{
  "crop_scale_min": 1,
  "horizontal_flip": false,
  "encoder_norm_position": "pre",
  "encoder_bias": "all",
  "encoder_inner_norm": false,
  "encoder_patch_size": [4, 4],
  "encoder_width": 384,
  "optimizer": "muon",
  "momentum": 0.95,
  "nesterov": false,
  "steps": 4500
}
Rows from block 2 of the encoder of a small masked image model, named by matrix and row number. Rows with one number belong to one neuron. Each number is 500 + 25 x the weight over its row's rms, rounded and kept within 0 to 999. All counts start at 0. Numbers have three digits each. After the name is the row's rms in percent of the matrix's.
After each neuron's rows are labels from the 100 images, of 14976, where the neuron reaches its largest size: "colour at peak" is the nearest of a few named colours to the mean colour under the peak. Only what is clearly more common there than usual is listed. The data: pixel-art sprites of 400 made-up characters on tiled backdrops.
# gate: MLP gate (encoder.blocks.2.mlp.gate.weight, 1024x384), inputs 192-287
# fc1: MLP up (encoder.blocks.2.mlp.fc1.weight, 1024x384), inputs 192-287
# fc2: MLP down (encoder.blocks.2.mlp.fc2.weight, 384x1024, transposed), outputs 192-287

gate.725 069:533461485490494483478468466514454521471484508527504494463508503501527531525504502511520496467495456454516523489469468493494518489485505519487506526518505519482496540495466478515492466494431487520488467495508495556489476502531513492479552521488509547440453483489529531481475482490484501497
fc1.725 080:493469514505490544500505445517496488480475471510489473481499486528472496467479494511570473526499515517530466467551500540504469513479499514516492483518506471520492485475498499509492491492514486432463522474532548462491541533518447461537510535503510538494487523498529513455506559488514527533
fc2.725 075:473517483505489474509501522506488456562485509522522449473483484483517504464513478530478489502494517535499532517500513516508460515460513484491481533475508507503476484499543496519531472482514484504505534478534541455528497444510473439491503508511475502516525536547495506474482512489516537469
colour at peak: green

gate.74 095:484518520490501497494501463459512494459479471510479518486475478511493481462461482486478511554518484507523494494508540510484489532509520535514564525474486458496501464467455506468515474537476483487494527522492490514537463477522528520486512525466518537541488498480546483463485505526518475521
fc1.74 106:554538501530515489521510516473499547533517493435512478494460461528507481508499493526447458497481451482509527510484524442502529563485488521493477492480501518483487464478521543472488498504465433469516522517496503474482514498510464514504502476504478479509500521515505507491555547480525526526
fc2.74 093:465497495512476505483495526520521512466553505492495475546456488485504489493455472487529506480489482509505466496554517484491496498473514498536469505482512530538429545465486472458509521568497518496485508520514535467482464503522516513456490458531451524495513490525507510505490474508492484473
colour at peak: green

gate.7 114:499452485495470495510502512532511467484494498535493500568447529487518530496545541501500537507481491522536516510496530476502522514506502481542467536457533495457487517495521491499500550526463519510478565506468486479504492502463523504491502496472501498492501513525507437467508525487548509543
fc1.7 109:551509473511489455506508472486476513492485483511484487460495514477498514489529515481496502500525477471529523521506509511484511495495484473503510523464477464513514530513508448527495516454510512467534499448503479530489514487532542470466460515464474520527477501509498486504523484530498492522
fc2.7 113:530481499497473485505464536477505483509543494481487511513531481501491531479478531493489549503495483461513504507431507465494524507551481457556467547475535490520511537494477516528517496490457566519519496489488498470542498507508526472470489481485493490512526493509494489549512515528483534498
colour at peak: pink

gate.236 104:467472525486549546462497511485546514491525513489499505522525494468534519501472478505547461480489522511450493547513485485477556519500514527513508494513492504458489507509440510519458511512508474489517488518489464489494513500486462510493467534510521476493517504492497511474469511537528513528
fc1.236 099:495527487492471505485525472543496538514493450516530538497492537516448510562482520490484472504524504527504521511512456510524488534498519503554482487481498510503502525494546491540525497506515517530517529483561498517498536462538491494513504496475492536467455469474504479511538491485455556460
fc2.236 092:512541522476527501497515472505461499537497468457533510489513521517481475546483489498491522522426495501480505515516489472481539482499467511428547477491497452535504510475521445494499530500470502488472502490524496491492499531479503500513463498509532486503505497506520512495506501502498483488
colour at peak: grey

gate.494 107:460479545517506492486527478502464475502557517476541487531553507528504506470541505491486488477506497523451480549511525514535498501502522533529476488502537483476524502509459545518491498485468444510486474517457465502547509474478537505551538549513478466503514522510501495483517524514530510515
fc1.494 112:451519530529490497530481488490491511466496491556451506509544464509498492489509468505497505533474472489495496468516546509485507432493487480475485507506460528485513518537482502528462494553465514480514527483481481538542543525488462455522492529506486539518461510522528518486506532486518511487
fc2.494 113:470539507479498514540496481499486507495510508500495497456512495458482489497502452459496495528545484475504518492488518474452489459501530530506500478487519523464516503480537528472478485531455507509510504471527534528548480510462479499469483499523508510509512533493467466513425475472505511494
colour at peak: blue

gate.258 122:512509497482474490498451477516509465536519486466481479493483510517503507494498513498536469480464523510514443502506521481491479480538511482464507511508465508518503470486524544523534496520501529475506500539502473453504470476487474476497497535545488435466537500472524506482504497494474484524
fc1.258 117:492498507506479510516524514467457523484464504547462532471481469449489463522516516468495512506478549501502502436542506503509517494546500478499515507448537537519486530512563515536511529514524495513529482449500536460448531506464468510520533524486513515521453476526529534476533552510489515483
fc2.258 112:554502512483496483512497484476530534489508508549483511534482519509510542518493484550471535537451500461493525517482497502539529506531526488493475456481497517468489492515513448514520536479502478524535538443504509487508463551534497477512480461502474509527480460531478489534517540478492501517
colour at peak: pink

gate.638 096:506507493514503474469529499518497466487475523477446513492485483528483539487506533472496486545468529512522485528519501502483487540451512493538462480487495491504489522499493503553446512512512503464531504497490574487482471500511491506504503464487502458480512509536515454536555461487468503495
fc1.638 105:519478501545430523509476484488528508449492486529477528454479518491488499501533516461456502522526461467523458520509515483485514514513416482517517505515548529487529483530471463504512526462470453494476481497494491511506523502490479473490515479516513506531498487574515495517508453548532523495
fc2.638 101:529506500505474485516515493472502513497520513514524502458490476506485484465516502507504511501543455480474436521525498481489478515533487470512457488455500529500476476513497507537493526498504493492463525473514491512470470538467493473528521450514467491546486505515495486471480457509495486493
colour at peak: grey

gate.260 102:517527514505492496532498506516481508502533496501498497507489501521536458501486517506504444548423512481516493506505489469511509494539498507521505526517506504467490522524505499513468443516485494504460468460527502533517534502472470468483510529498520533469512477487508501465490507464455538483
fc1.260 087:553491503452504489470512510538462518531488512561539479491477499459519469506509526512481491513478496486466520503498469450502491516495527480470503484493512496496511500494467516511527470487495473504451489521535465562493585513492485493489556530518488489472529466512469458485508487469482475491
fc2.260 104:485497502523471536465451501506521476489501519535512478524511519504504508502464471471499517541518486514515469508514481517512496488486451499514528512452480477485509479510542470502475512516523480517500481536495499539485495490460518480486502477500512503510555484480507517484507519492508475497
colour at peak: black; green

gate.252 093:484514476543499489476566470479483509507490527495482472508503553515467516486520525471482493539497493492523477489544490552540522491513499543528534470479523477470485518490511513490488517543478498517505521489475476516541507522461523482507523472535553494469456508485501453497561513492521479507
fc1.252 094:534538508494502493506525464509493457526503484535512496527472489501475452512486533457478525500553480540516517492455471505472475500497489523444556499489492527507510498472467508481503519525494508512483503518497526505522510487483499497517500495496466523502552491488572496486511481528517531460
fc2.252 098:475516490525514512470493446547478515559529532502557493540476478515502501489485539455500490512459460511512452513524460474466477506489475464510510508500490506497465525483511535489481520506454492511480515483490462539519517474464487470508527528485452513464474494515508504477506517528510483486
colour at peak: brown

gate.193 092:460490499469510543470474498504490538541514516498505524493530524515510499518478516505481512478510481464505505531514463488523543483492517495478480470480521489451484508523534512492520526466477522500487505481482482541475505539507534473520509506455488506472526527494526530538457486522550438463
fc1.193 096:435497451522506547515491515494487518510497482515489523502537497530488485499505505462471522524502496463515534469456455498528523475507461531545439488452480489512502513510495493457515473486518530494565515540514452535520468465517487476498509484479503464510512473514490514525514497510489480476
fc2.193 083:529482477535519484460514520478538501461511525546497519570483500513539507513455561483486524521509508521476508466514484521489452515535487532522500532485486508515512474496499484489469439529491530484527513479458499512565467477491468499504472511513512505530504490483535455507521527504462538517
colour at peak: green; blue

gate.719 069:501556559509528489519483500533473514523476520500475526519506546518465525539503531519500498502513496505493480484467480471465525495483516462486514528495492544473514458549488517466507478478537500538538535479527508467465470469526477523507488473498471543490504567477507530496506514495501496520
fc1.719 068:538467490503514539475474525463496523493484462487523451523527451486484522508506493506477505495510487507531521537481484520539480494486456552488513518500495470508497509497483507494521475506440453477447497493535523499496509530469479492522527511493481471509512475547543492493513474515470503481
fc2.719 064:496487537547475531466503514471487531453471492494464526492557465527505497479477538515514531488520507491548451524481499500465538460502510486468496505507509506493509467488497512461499513489472486505505485499537461435508498530539480521527513462475497497496518490509500535513469499497489486500
colour at peak: brown

gate.190 106:514495491491483521496487487459475498477517489511490512547489548510481497542464471516477449444455490486532517441513487499487496531546508485491508528455448465533540495525514525500483499467483553536510521496470478523519515504526472519504497530468472518518482495505521488492499515499487490469
fc1.190 103:478483465527534529508526489498486540505535494527517503520511480536480507534531476460518528507493470521486511520480467485519490487487499482480508514507469495437517518500511462505501481518531526505505534477505530454497517495516487521478477475522472500501511484451482564486522515504494492498
fc2.190 105:469452493516527525487525501470520491498521525530573481514491493526484479501531513505519505486492530475514568472508471506500485502444479519493519508511476509481517500479480472505514475499527500492484479511519548474498498501478492502468492490481501473478539546461504516499510510532490458491
colour at peak: blue

gate.147 108:532521504520542481510470540466498482533521510517501525524529500511462529522534486513502451491514506497526529495534505516486502513455520517510510481478517499534518527520486463519457493522459482512517522496524518507507517516486529485487505481492504468492488507499482528467474481550538503506
fc1.147 105:531508530495487482500499497453483509445474468500474508513470538484427498511533527513483518498510487525529523470519499515503522488483527556547492485486478525510496550527502507519492459506469462487525541526509483467489521471506531476552470518458470489462520465534495499507443469445519485490
fc2.147 116:522501516520483499506515488496493469516480456463476462490501494500503525494483500483497550503495553521495493520465491471443515442460480475508535531489452485495470471542505535492501497476442517505488473485522514534489491492501485507514494497475506533555514487506507518534498516484511490464
colour at peak: pink; white

gate.528 041:495521499458512482500479494487524493522516460494534547494513476460487503491456570531529511546525516529532532509465483488526490571449464473493505532478501506495492480463461483508505527507503493523486520465521472481498506494486525501499484507534503442502483512525528493511514519524475498496
fc1.528 056:513491513514468528482526512476491486473515493538507506480517512502467503529545468484442453464477505494472504529550484500502518532499484535515498543498504498510484487503510452482486557484519502484469463474475501494481491456472512485485484507462503514468490497554482520488484538511489481461
fc2.528 055:493509515542509525519505485462486507477513495519524533491474531481463511515526460476479439469460549534513489515513489493482539512517496512523490531498498535458479483513508426465515558487495506498488462517500507475521490466489483505515460497465507501486510476515521496501446498462490498464
colour at peak: grey

gate.411 155:492518512458539525490484539511515482469501479503434519460485543483465504509476506479510500512432488487448493497503489506515474507479462504536490464494487504516513503496521460513466486501552511505525480464534529456521512459495491538477491515491511549451460498491509491539492525510514513493
fc1.411 145:464537512476455475491518483554510491517512509491564474513497506540540497483519511526504486486551498540517474529496533457488508496508488510495470536506504518495468515474496573483495501540455522485482460525455449512476469534499522487487491510526510456540501532476503532503488469530529535534
fc2.411 141:453559506480479458454527492541513476507536485505481445514537522516533507494559483492494521469503488459468494534509522523510506506512499496477498516489487500510516529471511475476482494523531490508468526473480499492498494484516519494466513500535526519452473495505536532529501562535521490505
colour at peak: green

gate.52 098:510449498459524506526517529501512443529493531543491499500492495524520526523501472491589495480504562493519491507517485522457498515543476482527516473512517514474538517496547481527489521487484510466478490472453496486480536514504465492500521498485495517522501508531489489490499490503520505496
fc1.52 099:511470533439499522463501506488487525504506518495499482481499504483490532489482498490483499456504485459516497490536448531494530526470470488487515508507509497497482496514558513471514493493452499490537501505516563464452501520498516508486508555516526504523492510466470534538483513512489505506
fc2.52 101:488488498489472474516473499471506462558499474474519467551510451478480489460517520535532491524527531465539462478535485489494477528536525448546486524497506490517514485472529531523474502482486529510507503465516503466504498490512520507484466515489487523503471475530510529544514468492500478500
colour at peak: grey

gate.420 108:543506512537499491482524515519516481495472537494511480480509503506481509511488557509467495512488480493492519521473521500474479529536520534511532475509495545502478531514501544515484471485472518491517501513554497502467490498450476473499500512519517478473505510511487501471496511485498482477
fc1.420 094:468545503507535506488483503452487483555516474481507511509501507516532479487462471503541546514502501524556486464476477512503529500532524464450512525518488470504541483534469480469532497465479489481502507507486451490511474488520506473492534502541530521486540486527508467495509504490510532479
fc2.420 105:539510477568506482463512496525502493509502493523517492514506492496494485481502503486481478493515521470490510525525498521500549513514508516476489495465513495467459517501499487480431494468471539534455507503508456522499506491468523526494518496497507429457525538518499507463524521518510513483
colour at peak: blue

gate.135 034:485492481542531499460515503469471485541523499482462494517515489499466474488503478516499501527474475468521491559521460494492533509487490481526508516526473528554507476510495537533518506498503506484491525466562510539504527507498459506479478551452510489485488492505522539512509510505502483454
fc1.135 048:470483494506505524516497550481509502475533525480507506508486465515478501473530501488459532528495478506517509489536508528518520504506543522501491498492480530513517497516527446487492518504526514504488511479510510501517531479528495516466485510523504497452524473459501523447528511529540506520
fc2.135 047:482490502521506513526515521490506528488497498447508536512513457519535487491516484528485507493503496500513477505482526500498490517492525525517515536519514534508526503519535444522503511517515513487530487420529529526540499446505498504486497504515505527480526479508524502466505495544539513517
colour at peak: blue

gate.738 068:509522478529514496462501509492479481506491489463473499480493482558520529486533468411481506446470487504494481519485523529491499486501486521469516522518523481483482497506493512483537507491514508510533469555473465482524477482512537456488513505516517530512530560519485457528470437521492552485
fc1.738 079:462498530518464469454475497516490509496526496460513448457546495518483552464533507459517549523482478498509512570483499527481523494513476495523507514499527489496508473510480481487537509487468501486493556501504473523471498510453494517497499480512493500473572537491549505510466475494485465482
fc2.738 065:506496489468541497478514497512480480458509517497510516513505477502485532469520493493478521478501452516538501519519535488483487499514501497522514465520536501496439453505475462547520532494512502463477548561514486525504511543508504487519461474514518517480532504454540485510479475504499490497
colour at peak: black

gate.10 091:479485434521484498507516533508509477517516527496523488492538520484519498501512506536478525497463519495484452524487478480499503475484497495493504491453492535535504546542523516499479465501478512488489498538516499501480507497503459495529503490496494451495481522508445493491501515512522513481
fc1.10 107:472489501499467535504490510502515493483531527493505422499464513457501441494532460506517510505529540511480524527521530509491495473509497523450516501504479449508460493506469494491541537497541510500532479518546501511500439496558453548536475483522522478489492487528500508567525512477509528509
fc2.10 105:477553486498446518474537507516476480479520512478499461453482507492472491478518494490523526526500450499483582484501508498530509504468557507505512528531486467503486492461495488463525499455512535499519493515493489489493499486524510471529495503501481523477514467513527547477460541495478453492
colour at peak: grey

gate.681 070:533468487458465467487499482514506491517458528479507529485525493519485488528470488507495489528448560497493508485489476489491467487531494499513495535530460468467512491540452508506490500508533511533537529510478489486508496503486485518478530497490516476470502479504485500477500493482482545487
fc1.681 086:550499497508511524511506517527519492471493515504536533482519503456507445510531547529509482516517513468467546490498443464536506510489482477493524487548516514522511516515503533528515474477527510499475482490497495506512482556493497479508536512524521485457497486463510499468464533517547450516
fc2.681 074:539490515541549550506449514501479413511456512441500539484515514506485491512486549498510468509541521469495510484521512492492488499499506504465507502557500542497501520515507539529487463466550534484509498500486513497486493495470501500514466477496518485508474509524489482521488525487527490515
colour at peak: blue

gate.343 093:443504496506516545511501480511516492491460483561512471515523486485473472483492483544531507496518502491498496486509480503466507517500473471501483520477523539481503535461496516512518505505500494491512528478487486438423478485474486482481475509545486489520521509432490534487515491475530487480
fc1.343 088:486484505524468487480482453453476500466476470527501499504466489440456492456511498461531498479466465472489482467486492525447536474461482479515508509505484532499508539461469533500513504502502499531505528488497546495503509511464552440454472494534516484466526481506477471456487506500547468489
fc2.343 091:522534503485489510530501478479486465512508497486499519484502512521507552440513511498500449493506455484524546473500473501472507505496495504543532513495481484523517526484529457525476494546488509523514528465491511535551530448513561509489500505517468473539515513513503477480461574540541519471
colour at peak: brown

gate.583 122:515487496515528499464470507540500523517505520548486476456504483525491462485504516446480495520488457519518535474489524498479505492484472510529510489483478496478443535507478497512462502516500514481522555479440491497500529551461508525494508524496516450520504521514499500517483497502501499502
fc1.583 126:493469467531526504511506467493488515530513450494490544486445487524485506507504455498512491504491516474467512495492502479514475517533513465522465470481533538491529472491481477496527506453502478463501535485463489481508499500474479522472507461509463514513453514517474537483530497505458521533
fc2.583 110:482493534464509519479505446514505513565512472473516537537497508510527511446534486505514506523518474519511525494476508499515490482506506558541524455541494488475535490503499458505476518512523543490476495489488533479524460567528511528484534497489525508477511496506515463517533484461518485506
colour at peak: white

gate.536 123:516483441495491504452493528554496522484483479495516481495478513485529549487514505525540489484558515519505524469565486496483469494488513473476526532493482541524485475495558522508509494513488533536549458464503487506500509453485484498517506437477537514472478511495532520491497469500503502505
fc1.536 119:467521474510517511463518493511543453464505478487507482453520498494490463517494461504505496464502505516491480508515481506500504539453504471522489533467513488430506469496530521454441549500520476512513516474489518495541491460521516520530455516467488476499502509478490512511499490506497418497
fc2.536 130:512488486450518521483505512503516548471502544478480506503532520529507523515544492477457518507446494468492523534540524476481521481513470524469522550513528491530459493542514497455502458566543507497493482547505493487479476508487479499522512512514484513478532550486460543532497443494565490468
colour at peak: orange; yellow

gate.358 114:523540515526556485539538512496467514506507501499495486505484514488512515530524526478506502502486512509552523525484497493480480528487551535491516441540459515515487480517527509529473520490511500486491490497515496502513510503466530483489483509466478496499515519508517504453506518504527518494
fc1.358 108:514515562518489502503489533548527474502496480515491497471514453518505500506514534524521497507475531503530527503488532509451481505533522495451504435504507506500496490502517514515491484513496532504480507496477471475509510468506504518499490500455437493504517483489486487492511505450485518515
fc2.358 113:478468451516480462441479477501535516551489518514512488483532477526508501523477522510509504511470463512504531496483553518494494475474518503482453513484488505535515549521495456477500468489522499489469510480483537529501511516494519492423489481507480499529522475492496474494493531456510504490
colour at peak: white

gate.710 108:495507456507503517473493483486541518514514509441484500465550494507542548469524501537504533467466501484516489473462455499533500535546500529527480523483492509492530475522495512485538483509468520522496553530491495518477451540545509510512479518512526536527484489441513524477521446458511461481
fc1.710 120:446554510547501533528485481496476485505510521486529469578486496553534517464502485530515497474446477488510490473480544535474491497494488507548550465534490499518535499476497501534536495506508546509486476480461513526465504564514462514489493516534499488492554468534484498443496522488532527502
fc2.710 125:483551506500519487497516521479469521504498502493530500478481490483523445485519454521462504507525470497526525482558510515500459494542533522442482503517468479492516517499480557512487520451533541498438478459513502513513489474502492478526469556521511528510488540504526451474517557497523470477
colour at peak: blue

gate.754 094:452477494521495509537459482512445522499447492524516508503480493527514498501500436525510501465482533489505477528510520473479523518509528500500517504531496532523469519496501499541525514511508499584520558481522473556452481487496487492492503526492530523500527473518543525477518476486493496470
fc1.754 099:506476527493537466521512528456455496504489512446522474499486493537478464458531532527542491489539518485532468532536494464507529533508517496455516553484500490487503483538471475517503487496500461532508506504497474512460486500553517486485506524514486502483501524467488508517533483508519507540
fc2.754 100:474542565486563523517469510461492484490495482467494455525494492527484495531514477499485474484487480501503518489467534508517486510540528489469521511570532543489488518503503499517545490465464473496515479533505486506504478506526528499515507475547516509513473483507509528498457516466494509535
colour at peak: black

gate.742 082:450441535510521524498490520516497475484544470499500500501507534532503488552504477529541476497463506507497505500505508453503460527501518527508489463521480499508451526503475508536537501468494453499503531474543521499473538506513490508461510510497494474516498464491520481486518497523554487503
fc1.742 086:536495512498483542490546488500531505451521492521485477521499515453513484501485498509517488531418510507470532510528523479487536554491504510524483492525512474483472525521490456483521509488482447506509496508537515486505530525508466520486482498534465487524465498498523469540509483507496496495
fc2.742 080:489493526507489523528515538495494476479470504528461467486547506497511506497506568514478518465471494501524488519489504502477497478499465471514505457565471473488503534510514478509467539486473463475464512457530460477493499500541509490471503496486489511525489546516468501515522506487533494519
colour at peak: black

gate.196 094:490485503479479481492481477519485500500506499487549496502507498517443530558475512473505526485536484513452456491492504484480491470510543481518524503504511539487511537529510552466493494440508536504481492482502466530446487490526565468499501505488504489489452547550470463479524491471500494467
fc1.196 101:536487521479535436480492506529516509513457512478451491501468529506481530519472501500507496520502460518530443527490503511497508471487498484529489520508475536478531519488474499517542578499505501538475520512511482477462529481513507462513473516532473518519523460511469503529504481456499476532
fc2.196 092:475518523525518478484547505518475430505509463560522488508488519530538542507485469486542479568470463508453468475434521522504532524531515525499521510450518521516499464502495509470513490512469503467535486482494473471534500507559569480431530505516476494492533521495497494481509543463478471499
colour at peak: white

gate.5 094:480512551506539517458504492504503537484474485469464492479539486499506507459487503484468465483486472511515482494487490472496537509520466479511525507538522477479496500541518473510509482513499525456554461502532477543463524432511466511517506526475484514523446553497542514483531499505492586544
fc1.5 094:477517569501503484532505509468463482481547476532484485536493517487521502472452525492474538518480489497493511505492519520534478507471538526492470510548485529499529447481507484486519492500507537505485559543516514504508502509499494513478510435507536493517524540527518480503506453529506523487
fc2.5 094:443466495516463512506498459519490538514523471463509493489534523502530553474475481507470488502487505511535452524510480511498503512546520521552472498482525556524496455517482477514517509512504478453521522494514505510489493450528493514526501504528518489518482512504539483521499532522521535439
colour at peak: pink

gate.345 144:486464449504471464494517486535495538550513499492491517527487527529488534506497523531521499508508486511505496529514472547515516500510480498515499509478509502546529518465489482528487522495503539499508530478488527494499495501500497459500511515505521483483518495549460498476520484559491466519
fc1.345 136:460477450474484501508518475507509530496516487531495510511514504497546543518503515509515537494474498531516487528531484501561547511480526504526494495453483492517508490510503484519492517512483516474528515485553523507493528474513497460490506451537503496478559482539454468494503525540482443541
fc2.345 137:482547531520549482491514507573493549498456539486518488502508500455499472513492471500520478521484528486502491476473481555495506485542476535487464469508493512462553542569510480478499481454489482512517432479480481492504508527498505529544461426512532507466482492530522485497546503477504497477
colour at peak: black; green

gate.435 104:488509457514523511475518475524517492519469467507476455519522484477496508483504495506488504514490532480485513522478476452482506500463481471529476487519502514484485514479531459527511511479468469498467503510504502472494533500515463473470506513488502538535533499514479530508491481536510525478
fc1.435 110:508508529452521496488514478479497532487525537515478557499522502498467512463481491518534534497487477478476507486521522541490466508503492504524500516524540481476528458471512472492479527521481502507512490519484496480502461485453538543492509499474500516463517483465477483474520514510519518480
fc2.435 112:508529514541514470521519494471521532498538525520513487453503491500486471510499548521537553551473514510475485431523540556508487479490504501538469527531508511479507535529491503480513503518517475470474513463529500522504527469508515487482473514520479573515523471509472497464493488471515436468
colour at peak: grey

gate.714 123:460525542459501489494525511485467471484549462519441476495518477477532485504478501487467473505521539544528553549518485499510480446553489509535439498523513494506475511481518510487506529525516471505548527470506502506492487516525502487525482524526546519487466534510468497479470481475506461480
fc1.714 109:458482469521479510491478511515532514522440499529490523527538512490459525464531476500477538484496489456518442528509492495455497509524500502522509508495494539473491446474555514505530528500484507467452504513519493517540558510500511523492484485509486508497523548520480499506535482484530483517
fc2.714 122:551509461506500503512464483484453487487483502493493513463508524504504528499469509499501453478466503487503483438520485490480539506481452481525562484483493516510531489497529505511499487537517520497497487491510533442497512515499493519464519535516518493536499488530518492474498500485520504546
colour at peak: green

gate.82 130:518501523518534507508492510537446462513533485444514517485530474481502520505506513462527522442447510461519476532513509532542462501523498460563485510497504443520487515458523476504486480490517504498515546482479514471489465524510478491502504501491524495506495497543521515500484476513510515473
fc1.82 109:515505490504518480464441467488532447483506492512501516453510508487532494466485465510489458462452497513507514471472526510448505504490506577462476486501497485525500495504544473505510523480490474491466519562530490468463505477482502493482476511516504522472463446512491524526546495517472475502
fc2.82 108:518546514517498494517512525553491514522499536540517510438517506480461509495464509507457507478453496485520456519512484506485522508468496507516498475526493457528489459487508468449535488498427473509548526493521439475509553539496501523544472461479510520549538522531485483497505504488476476525
colour at peak: brown

gate.613 048:499556494517491511500489503469538514482513505509504518475548493469508514521480511511539441534531477507502501479565465514506495479492484484514495488533498494523469523506508502506501462531544509489462481503484517518480464519501530526459505514518481507474542486476506482500551506513485517469
fc1.613 060:515470505450523514521511471505510520502512513486570505454463506496471491550494505502516538551472491501495523520504519488468540505478499498505474485483453489476522530478497496512526535481506529542472520488498547510491487526522531513532484487512481507495503507507480483462478528493483495482
fc2.613 053:496510466495505540470471479531480509476515530458550509495514497549509508510497521534499551539448472427502522533526541475515528470466530520479465534518497512464502524473466520483510514486487500515475515475522499446522523528535523480477506541495488503480477529525510497526467533505484513460
colour at peak: orange; yellow

gate.400 146:467531491514494502490497496462496532541487526517484482483509527490493545503487488452471511517492492514488507502486497494486460523519483490467512495476458548538578465496516510521504490501490496488546490518510514502478477528527505525494511474484554516497551552498527541542541457542531486483
fc1.400 129:483510533489542477460506501512550467522455539467529455539522468490484486488545487445453506525503502556485481466491505498571455485464549529515505524460494478484462556460525466514506482522499478472539485494510478491540476479516493502491472492497484500507531518517531499525495511515513480474
fc2.400 123:483473547500500467485496467545488513471504516533482507530478455516525523476495531515475543470504514487474480467509531520512478520470503464506498546491499486519506518490488455502530485493485512519538497541531499470499417546497520474490501467490506500504534480487497463500489505489513519521
colour at peak: green

gate.146 105:566513519518515558498489508449506524461534511519516499506478488494484488488522523481484475506483517491483534546507523498502484486525495530495494472528488485499501456520544535556489508508494478549512526480503506496517525493438543446485470519474496517504515491492480513464497502513484521506
fc1.146 103:481508509522485504485502493477488472482534460530490500493476486500545541511500500526526527473527498483540495525494536536541486427550455483495489481506500526474498481505506500510499497472545493500475506486492500462485471489470501491491549469492509515552487520508502465461515483536489502511
fc2.146 114:510488492472485504509509545481513522488509550502488497512474524500505522464511515518483451467439517492518507526520492509536532508510443496518477534520500487515474483502474506516493477505502493514465514538478489515512510476488463501509504481501484530479462494448555520494500505494504526501
colour at peak: white

gate.510 103:479477511456501486483463503513497561510502435514524495524527502500489480494502519470509508485479526515518473534472529499457475495493463466502508471507480516483492475512464504491514478498540535507531481473507520464503493494463516509483503482514500496508517493480509507534525447561480515519
fc1.510 097:517475467499499584523532479509457498495508510520522488530520480475501471493490503499501543469485490489520538502475486487518501491502491485497442521447488516506569506520513513502520502508518506499529499518488502542494512482493495497500477511530493505496488533522492490465509540473536496511
fc2.510 097:493480498458517520490491502533510524525526496505529493517453490472486492524544539467518519464484456578468463508442468501470525514484487510500507483497462461486526491477508467487525518479534535469527518495477506474496503531480509482530494468502491513493528462493465498532487489521537501483
colour at peak: white

gate.393 102:504519475511497508522536507507499505534466505542522510490476488537518456501486516546494513483461532545500510497509524516478435510487523500486445495515450489498523537541482522527525505562511454508516483503500531489505492491504500534493514528503491489496456496480521463526535493497480524462
fc1.393 105:536530466509488475516503465480533529487467481504531481466465526471510515479513488495504529468465499494498457504488503524446494482517482473473507489475502524494494519488537458504497520485509488538494530492472506490461552509509476506468519508480518497455462515484539538496513501513495511521
fc2.393 097:521510504508523504518517535483524501494520486481528526467532511537480501464529517523497528492489489477514479516512508506482511482488494500505478509530540477496472481526471458488416534475530484502480496510502505487486472530520499519439502506437450497488470508488470522491470475548521492503
colour at peak: pink

gate.428 103:479472529486485508521500520541449504473521479529465553454546507497521486501497512508480485480518473503545475495491515493473510494482500482518492502517521489472544488505535529514497502504511475500470480521540488503534515531471503506487504560477485454465531500519526489499535509517544484494
fc1.428 102:506437493498536472523482514548484482488513514520464549501487505457508523465453510486498501487534450512499493463509502520530502502513487506516493518540475481463502517518536512537480480455474494514530482488513510521474506476490507497509547484489489491492502529483495480476506520515471499470
fc2.428 101:477462467524507511451466506440486481508490498451536546486490481542479471475480517525540514512510470508511522516537467484490554485522526499553491549460513484502502484451507517514509466501519514520467520492513502499518503480446484521495496499450573548522518495536478504522512471533482482516
colour at peak: black